config.yaml
crop_scale_min: 1
translate: 0.12
activation: "relu"
mlp_ratio: 4
moe: "top_k"
layers: 12
kernel_size: 7
optimizer: "adamw"
beta1: 0.9
beta2: 0.99
eps: 1e-08
batch_size: 64
final_lr_fraction: 0.1
Rows from block 4, named by matrix and row number. Each number is 128 + 24 x the weight over its row's rms, rounded and kept within 0 to 255. All counts start at 0. After the name is the row's rms in percent of the matrix's.
# f: depthwise 7x7 conv (model.blocks.4.mixer.f.weight, 192x1x7x7), a 7x7 kernel
f.57 101 [127 134 126 129 123 127 127 130 127 124 133 123 128 133 125 119 130 188 144 112 129 124 116 180   2 158 122 110 124 116 134 181 134 130 116 125 123 121 144 120 120 134 119 123 128 130 122 128 131]
f.58 127 [133 126 132 133 127 121 124 130 134 121 148 124 129 127 130 115 145 199 147 121 128 116 121 179 189 167 132 130 120 132 192 183 189 140 111 125 116 157 138 153 131 126 140 120 130 142 121 125 128]
f.59 127 [134 132 132 132 135 138 136 127 133 125 120 137 130 136 133 121  93 109  97 110 130 133 109  79 255  72 111 125 131 125 120 157 112 124 133 129 123 122 125 124 126 138 137 123 119 130 121 122 127]
f.60 092 [122 139 126 128 120 134 125 128 121 111 136 120 115 145 131 112 111 253 113  99 133 116 112 157 101 199 117 106 122 124 103 104 130 120 131 143 124 122 130 123 128 138 133 137 126 125 138 143 123]
f.61 073 [132 131 149 125 123 122 125 135 135 139 103 135 139 128 148 133  96  52 134 135 143 131 113  35 147  92 113 130 114 126 109  55 103 134 119 130 149 126 115 141 140 146 128 138 135 136 136 143 125]
f.62 083 [127 136 123 131 119 153 120 124 113 133 133 131 135 127 120 135 119  90 132 135 114 126 106  68 200  97 125 117 122 129  82  26 109 122 122 122 138 112 109 127 127 123 115 113 112 118 128 129 112]
f.63 087 [143 141 134 130 150 127 154 120 126 126 141 124 131 135 114 106 114 167 110 115 132 127 118 206  83 180 108 117 108 123 131 221 144 124 106 113 123 125 137 115 122 134 128 128 106 144 100 122 127]
f.64 108 [122 121 121 119 115 113 118 120 124 120 129 136 115 127 119 122  99 223 160 110 125 119 109  97 225 179 109 126 121 123 107 148 129 106 127 131 144 122 127 119 118 124 124 129 127 133 123 132 127]
f.65 098 [118 116 116 116 118 126 128 119 130 119  81 120 123 120 136 126 130   6 133 128 141 126 111 145 175 138 127 122 130 123 146 196 150 119 138 127 141 142 149 139 116 130 124 122 130 143 130 123 132]
f.66 094 [139 128 129 130 125 125 129 116 121 125 121 125 133 127 115 127 106  36 160 141 117 129 123 107 230 168 127 123 127 127 144  77 151 146 114 129 128 122 130 122 141 134 138 140 134 130 115 123 144]
f.67 071 [154 132 126 153 149 132 148 146 133 143 155 116 136 123 124 105  99  85 113 123 117  98 124  88  79 150 123  86 107 145 161 218 147 130 129 103 129 129 145 128 130 110 107 118 123 134 118 115  92]
f.68 100 [146 138 141 150 149 153 135 138 133 166 137 127 148 141 130 116 123  44 102 152 129 120 105 145 126 116 115 116 158 156 101  65 105 142 136 146 142 129 107 135 146 135 155 152 165 129 152 144 171]
f.69 091 [132 125 133 120 129 125 126 125 115 125 124 114 119 125 111 124 125 162 120 116 134 119 130 198 209 236 109 126 118 129  99 135 138 119 127 124 130 130 123 110 121 128 117 137 128 109 132 136 123]
f.70 077 [148 137 123 112 142 144 129 119 133 137 112 121 119 139 102 118  88  28 107 105 116 150 123 180 140 130 157 125 146 131 162 183 155 117 144 123 124 107 110 133 132 125 131 104 112 123 108 106 149]
f.71 096 [117 123 145 129 130 132 130 120 127 124 137 134 130 126 134 111 141 205 131 118 127 134 123 171 255 131 123 130 120 116 147 110 118 115 124 133 127 115 124 126 131 128 126 127 123 126 132 135 134]
f.72 086 [121 130 114 116 119 111 133 147 120 139 123 118 140 126 151 121 160  87 163 148 150 130 136 121  54  77 138 161 170 112 118 112 116 149 155 147 123 139 158 122 143 145 146 158 131 157 150 163 176]
f.73 111 [115 122 125 125 120 120 122 124 136 128 117 131 132 120 127 125 132 149 146 128 131 118 132 118   0  98 130 120 123 124 133 148 130 117 128 132 131 133 134 131 120 130 131 129 133 127 129 135 136]
f.74 082 [141 145 142 132 142 135 134 124 130 118 118 121 138 110 114 125 109 148 139 108 115 130  94  22 221 144 135 134 130 127 135 124 170 120 124 112 128 151 121 109 120 128 123 128 118 130 112 124 122]
f.75 104 [128 140 130 132 126 126 130 130 137 118 128 125 123 124 119 141 104 119 114 123 123 142 110  71 134  58 110 137 127 136  76  27  65 120 125 129 132 129 136 130 129 122 133 128 134 139 140 133 124]
f.76 115 [127 132 130 132 133 130 126 133 128 129 141 133 130 130 135 129 144 212 111 129 128 127 137 197  17  99 129 125 125 126 104  93 131 137 130 128 123 120 123 123 126 134 124 119 120 123 120 125 131]
f.77 072 [136 126 122 160 139 117 110 114 137 119 122 133 135 114 138 125 116 119  77 127 116 137 114 106  36  59 100 124 122 140 152 144  76 139 123 125 133 157 150 140 119 114 135 136 147 150 161 139 115]
f.78 107 [146 156 144 134 146 161 148 141 132 137 123 140 138 145 148 139 120 117 129 142 133 150 132  90   4  76 140 150 144 139 137 116 109 132 144 146 142 136 125 134 137 151 135 133 127 136 116 125 127]
f.79 119 [132 131 128 126 126 128 124 128 130 130 124 125 126 126 132 130 131 117 129 131 129 126 121 158 255 155 122 124 125 130 113 122 113 129 123 130 128 125 118 127 125 129 121 130 127 123 134 128 135]
f.80 082 [121 122 118 129 120 121 134 134 122 128 128 132 132 127 127 126 140 172 160 128 128 116 124 164  10 176 118 128 122 126 153 200 151 119 120 121 122 130 133 123 126 120 122 123 119 132 129 124 125]
f.81 110 [115 129 142 122 124 128 121 119 123 131 128 119 124 116 128 118 135 154 124 125 123 122 120 128   0  70 131 113 121 133 109  65 103 139 117 128 123 122 119 129 123 120 119 122 122 118 125 133 109]
f.82 113 [119 130 130 126 119 130 136 133 135 120 127 132 119 130 110 120 122  76 124 123 124 103 116  78 182 158 102 104 103 112 121 225 133 115 110  96 107 100 106 103 118 110 105 111 124 123 106 120 116]
f.83 081 [129  99 138 130 122 114 106 122 124 132 116 134 143 120 124 111 174 191 125  97 136  92 104 176  50 153 148  99 119 111 175 171 146 126 123 119 116 121 129 115 136 133 115 112 152 127 130 138 130]
f.84 078 [128 129 133 132 132 131 138 135 141 133 135 129 136 128 129 138 137 147 131 123 132 138 128 255 117 131 113 134 137 127 151 193 149 130 125 134 138 127 120 127 121 131 130 126 134 135 135 120 119]
f.85 133 [122 126 124 122 124 123 129 128 128 118 131 124 128 123 130 126 123 165 115 122 125 127 116 120 255  95 117 126 124 116 120 190 132 113 128 130 119 127 126 118 123 127 123 121 129 122 118 127 133]
f.86 071 [131 131 116 101 125 109 123 128 125 131 110 112 138 131 144 130 125  34 164 128 134 146 141  88 180  82 135 149 162 117 135 121  80 140 136 140 158 140 113 105 134 141 143 156 133 111 152 151 132]
f.87 073 [129 132 124 111 143 121 136 132 117 123 128 129 113 131 131 140 130 163 194 112 132 116 152  50  40 134 102 114 129 116 177 123 170 145 143 118 134 133 109 137 130 136 133 123 133 131 127 134 121]
f.88 091 [135 132 128 118 135 129 134 124 130 137 114 128 124 132 129 125 131 115 128 136 116 119 106 115 255  83 104 143 122 133 130  51 143 132 128 117 127 120 129 143 121 138 122 133 130 129 135 120 120]
f.89 109 [120 134 124 130 124 141 115 104 135 132 129 134 124 125 121 122 115 138 124 113 126  92 104  86  56  70  96  79 105 107  91  76  88  99 117 122 117 109 110 120 134 109 102 139 101 116 117 123 125]
f.90 106 [121 128 131 136 136 137 123 129 122 116 121 117 128 126 129 100 122 193  75 125 127 122  80 166 186  70  94 112 132  96  94 130  81 105 129 135 108 101 124 104 129 132 115 117 120 107 126 118 111]
f.91 072 [133 137 131 129 133 141 131 142 128 130 133 140 134 139 135 143 127 139 134 137 133 140 144 140   0 125 124 134 128 136 121 134 128 137 130 135 132 120 123 123 146 136 137 129 133 119 134 138 153]
f.92 137 [128 130 131 131 130 131 123 133 127 124 125 123 119 123 118 119 125 158 134 107 122 135 140 152 255 183 135 133 131 127 151 176 161 124 121 129 122 129 139 128 120 131 130 127 122 123 121 131 124]
f.93 136 [132 130 129 130 127 130 129 129 128 129 130 129 128 130 129 124 133 135 130 134 124 127 127 150 135 157 121 130 128 130 144   0  96 152 122 129 127 128 124 116 129 131 131 128 127 127 130 129 129]
f.94 083 [135 152 135 148 141 125 136 145 141 133 124 135 144 136 130 113 191 106 112 130 139 132 113  67 190 148 124 120 130 137 174 205 143 138 156 120 133 140  80 124 136 143 132 121 113 115 127 131 118]
f.95 135 [129 119 125 133 121 126 133 131 131 134 149 125 130 126 132 129 138 157 120 135 132 122 138 150 104 104 135 134 124 128  79   0  95 137 123 123 131 113 115 129 132 127 125 125 146 132 135 139 106]
f.96 099 [115 115 119 104 127 115 121 119 124 124 120 132 137 117 132 137 108 132 147 128 136 123 116  98  72 119 121 126 120  98 184 255 138 116 122 129 135 123 149 121 131 136 125 134 127 141 126 130 133]
f.97 117 [136 131 128 131 132 129 131 124 126 131 123 129 128 131 132 136  68  70 115 127 126 131 123 255  75 134 133 131 131 125 105 140 130 126 125 124 129 131 135 124 125 127 130 131 128 132 136 129 134]
f.98 064 [122 128 127 129 119 123 124 111 140 130 126 103 140 139 141 120 129 103  99 127 140 140 161 175  20 142 159 133 133 117 186 111 146 153 134 145 110 144 129 112 148 123 138 141 132 116 138 142 168]
f.99 127 [121 125 122 128 125 125 128 135 128 130 120 128 127 125 132 126 131 121 125 132 130 130 118 141 114  94 126 136 136 118  95 255  86 118 127 131 124 121 152 115 127 125 124 125 129 131 133 124 124]
f.100 110 [129 126 131 128 128 130 126 131 126 128 133 129 126 132 124 122 130 147 143 120 126 133 140 120   0 203 140 134 124 124 122 153 139 116 121 130 129 136 130 133 127 129 127 133 124 123 126 132 132]
f.101 090 [130 161 126 143 151 132 122 129 145 131 117 147 138 150 115 126  99 183 146 133 137 126 127  79 162   7 129 142 127 126 138 143 138 137 111 117 133 115 148 130 117 128 112 129 130 145 122 128 128]
f.102 106 [114 116 127 115 103 123 109 127 119 137 146 140 126 138 131 138 150 126 152 141 130 145 155 105  66  84 134 150 141 170 170 119 154 158 166 147 149 157 154 157 154 134 163 154 170 157 151 146 152]
f.103 094 [135 132 128 126 135 132 133 126 124 130 125 140 133 117 101 106 130 103 110 143 116 113 115 181 255 112 109 105 110 116 129 149 139 106 110 106 112 131 124 126 117 111 107 142 126 127 115 112 117]
f.104 086 [147 140 134 142 134 133 148 136 128 127 151 133 139 131 141 121 131 149 132 112 113  97 104  94 248 125  90 122 109 116 108  86 101 119 109 112 131 132 109 126 125  95 107 136 140 125 143 118 118]
f.105 086 [148 130 139 150 138 149 145 120 131 154 158 115 155 117 103 102  92 134  99 109  85 104  84 138 191 116 113  92  98 123  95 128 160 108 102 107 153 149 173 118 147 111 112 106 121 121 144 135 112]
f.106 084 [124 121 119 126 129 122 120 126 132 145 143 143 122 122 134 132 156 198 131 144 132 134 125   0  90 119 133 136 131 126 102  86 117 131 127 128 131 135 141 136 127 133 131 134 134 137 128 126 125]
f.107 083 [130 144 139 126 128 147 138 128 103 116 117 118 123 117 115 111 123  77  84  80 116 160 156 138 184 175 162 168 130 119  99  72  86 134 129 149 134 140 138 141 136 142 141 131 141 131 139 120 161]
f.108 114 [104 110 112 112 104 110 104 109 110 115 116 110 120 106 116 119 125 139 110 122 118 121 137 151 236 155 128 116 112 112 154 177 148 116 111 107 116 122 118 112 124 108  97 106 110 106 107 107 105]
f.109 103 [126 135 134 131 124 133 135 128 136 130 120 137 124 132 130 141 122   0 144 143 121 123 130 128  74 202 127 129 123 122 123 117 120 135 130 129 124 129 128 121 128 139 136 139 122 137 132 135 130]
f.110 101 [129 132 125 148 126 130 124 116 124 133 127 126 131 127 104 121 115 132 111 111 107  92 114 125 238 164  91 102  91 100 111 150 121 106  98 101 134 111 155 112 115  99 112 110 117 139 117 116 114]
f.111 092 [148 151 157 140 148 142 161 141 156 142 144 159 149 136 144 154 112  95 104 138 133 113  92  88  94  48 109  84 114 118 102  95 113 109 107 114 114 125 128 111 123 125 119 125 126  98 125 118  98]
f.112 101 [116 124 124 121 127 130 112 114 121 129 117 111 121 118 127 129 124 126 129 126 126 127 116 129  29 133 131 132 134 148 125 233 193 118 143 127 131 130 142 144 126 134 135 127 137 138 144 127 129]
f.113 081 [137 131 132 124 129 134 129 126 129 118 124 134 130 130 135 114 136 173 152 115 131 123 132 150   0 160 121 123 119 138 136 200 123 120 122 129 126 133 142 123 128 133 125 124 131 122 122 129 128]
f.114 069 [144 135 139 137 131 135 115 125 143 140 147 143 130 133 125 136 161 155 146 130 136 124 128 150  84 160 137 112 130 115 143 255 140 150 127 128 128 120 159 139 126 135 137 151 113 151 123 146 112]
f.115 130 [126 122 123 124 129 125 128 130 125 128 126 129 125 130 126 127 125 125 121 123 125 134 124 145 195  78 127 127 124 122 137 255 102 128 122 128 126 140 127 131 123 129 131 128 125 125 131 130 123]
f.116 088 [156 106 129 139 121 154 146 140 163 127 127 132 152 139 165 149 142 153 137 157 178 112 115  66 106  42 159 117 129 107  89 104 119 139 137 123 117 116 119 121 123 133 139 132 123 104 144 135 122]
f.117 119 [139 134 129 139 121 129 134 126 137 141 131 138 137 133 133 143 132 137 131 134 130 139 147  76   0 145 135 142 145 150 134 112 118 151 147 139 144 141 142 140 131 147 146 143 152 153 141 142 147]
f.118 118 [137 128 137 134 126 132 130 133 136 135 135 126 126 135 130 125 137 108 148 126 129 134 139 154   0 156 132 132 127 139 127  52 170 129 133 127 129 127 138 132 126 125 123 122 127 133 138 128 113]
f.119 116 [132 126 127 125 124 127 118 131 132 146 154 139 140 122 137 133 161 176 148 144 130 142 140 172 196 159 146 150 132 147 173 159 165 143 130 135 156 158 176 152 125 140 141 132 149 172 153 157 136]
f.120 127 [115 121 124 118 123 120 117 129 129 125 127 124 127 124 126 146 135 126 132 135 134 130 120  69 199 104 118 118 115 112  48 221 115  93 126 128 127 123 113 130 126 126 117 126 133 137 119 129 112]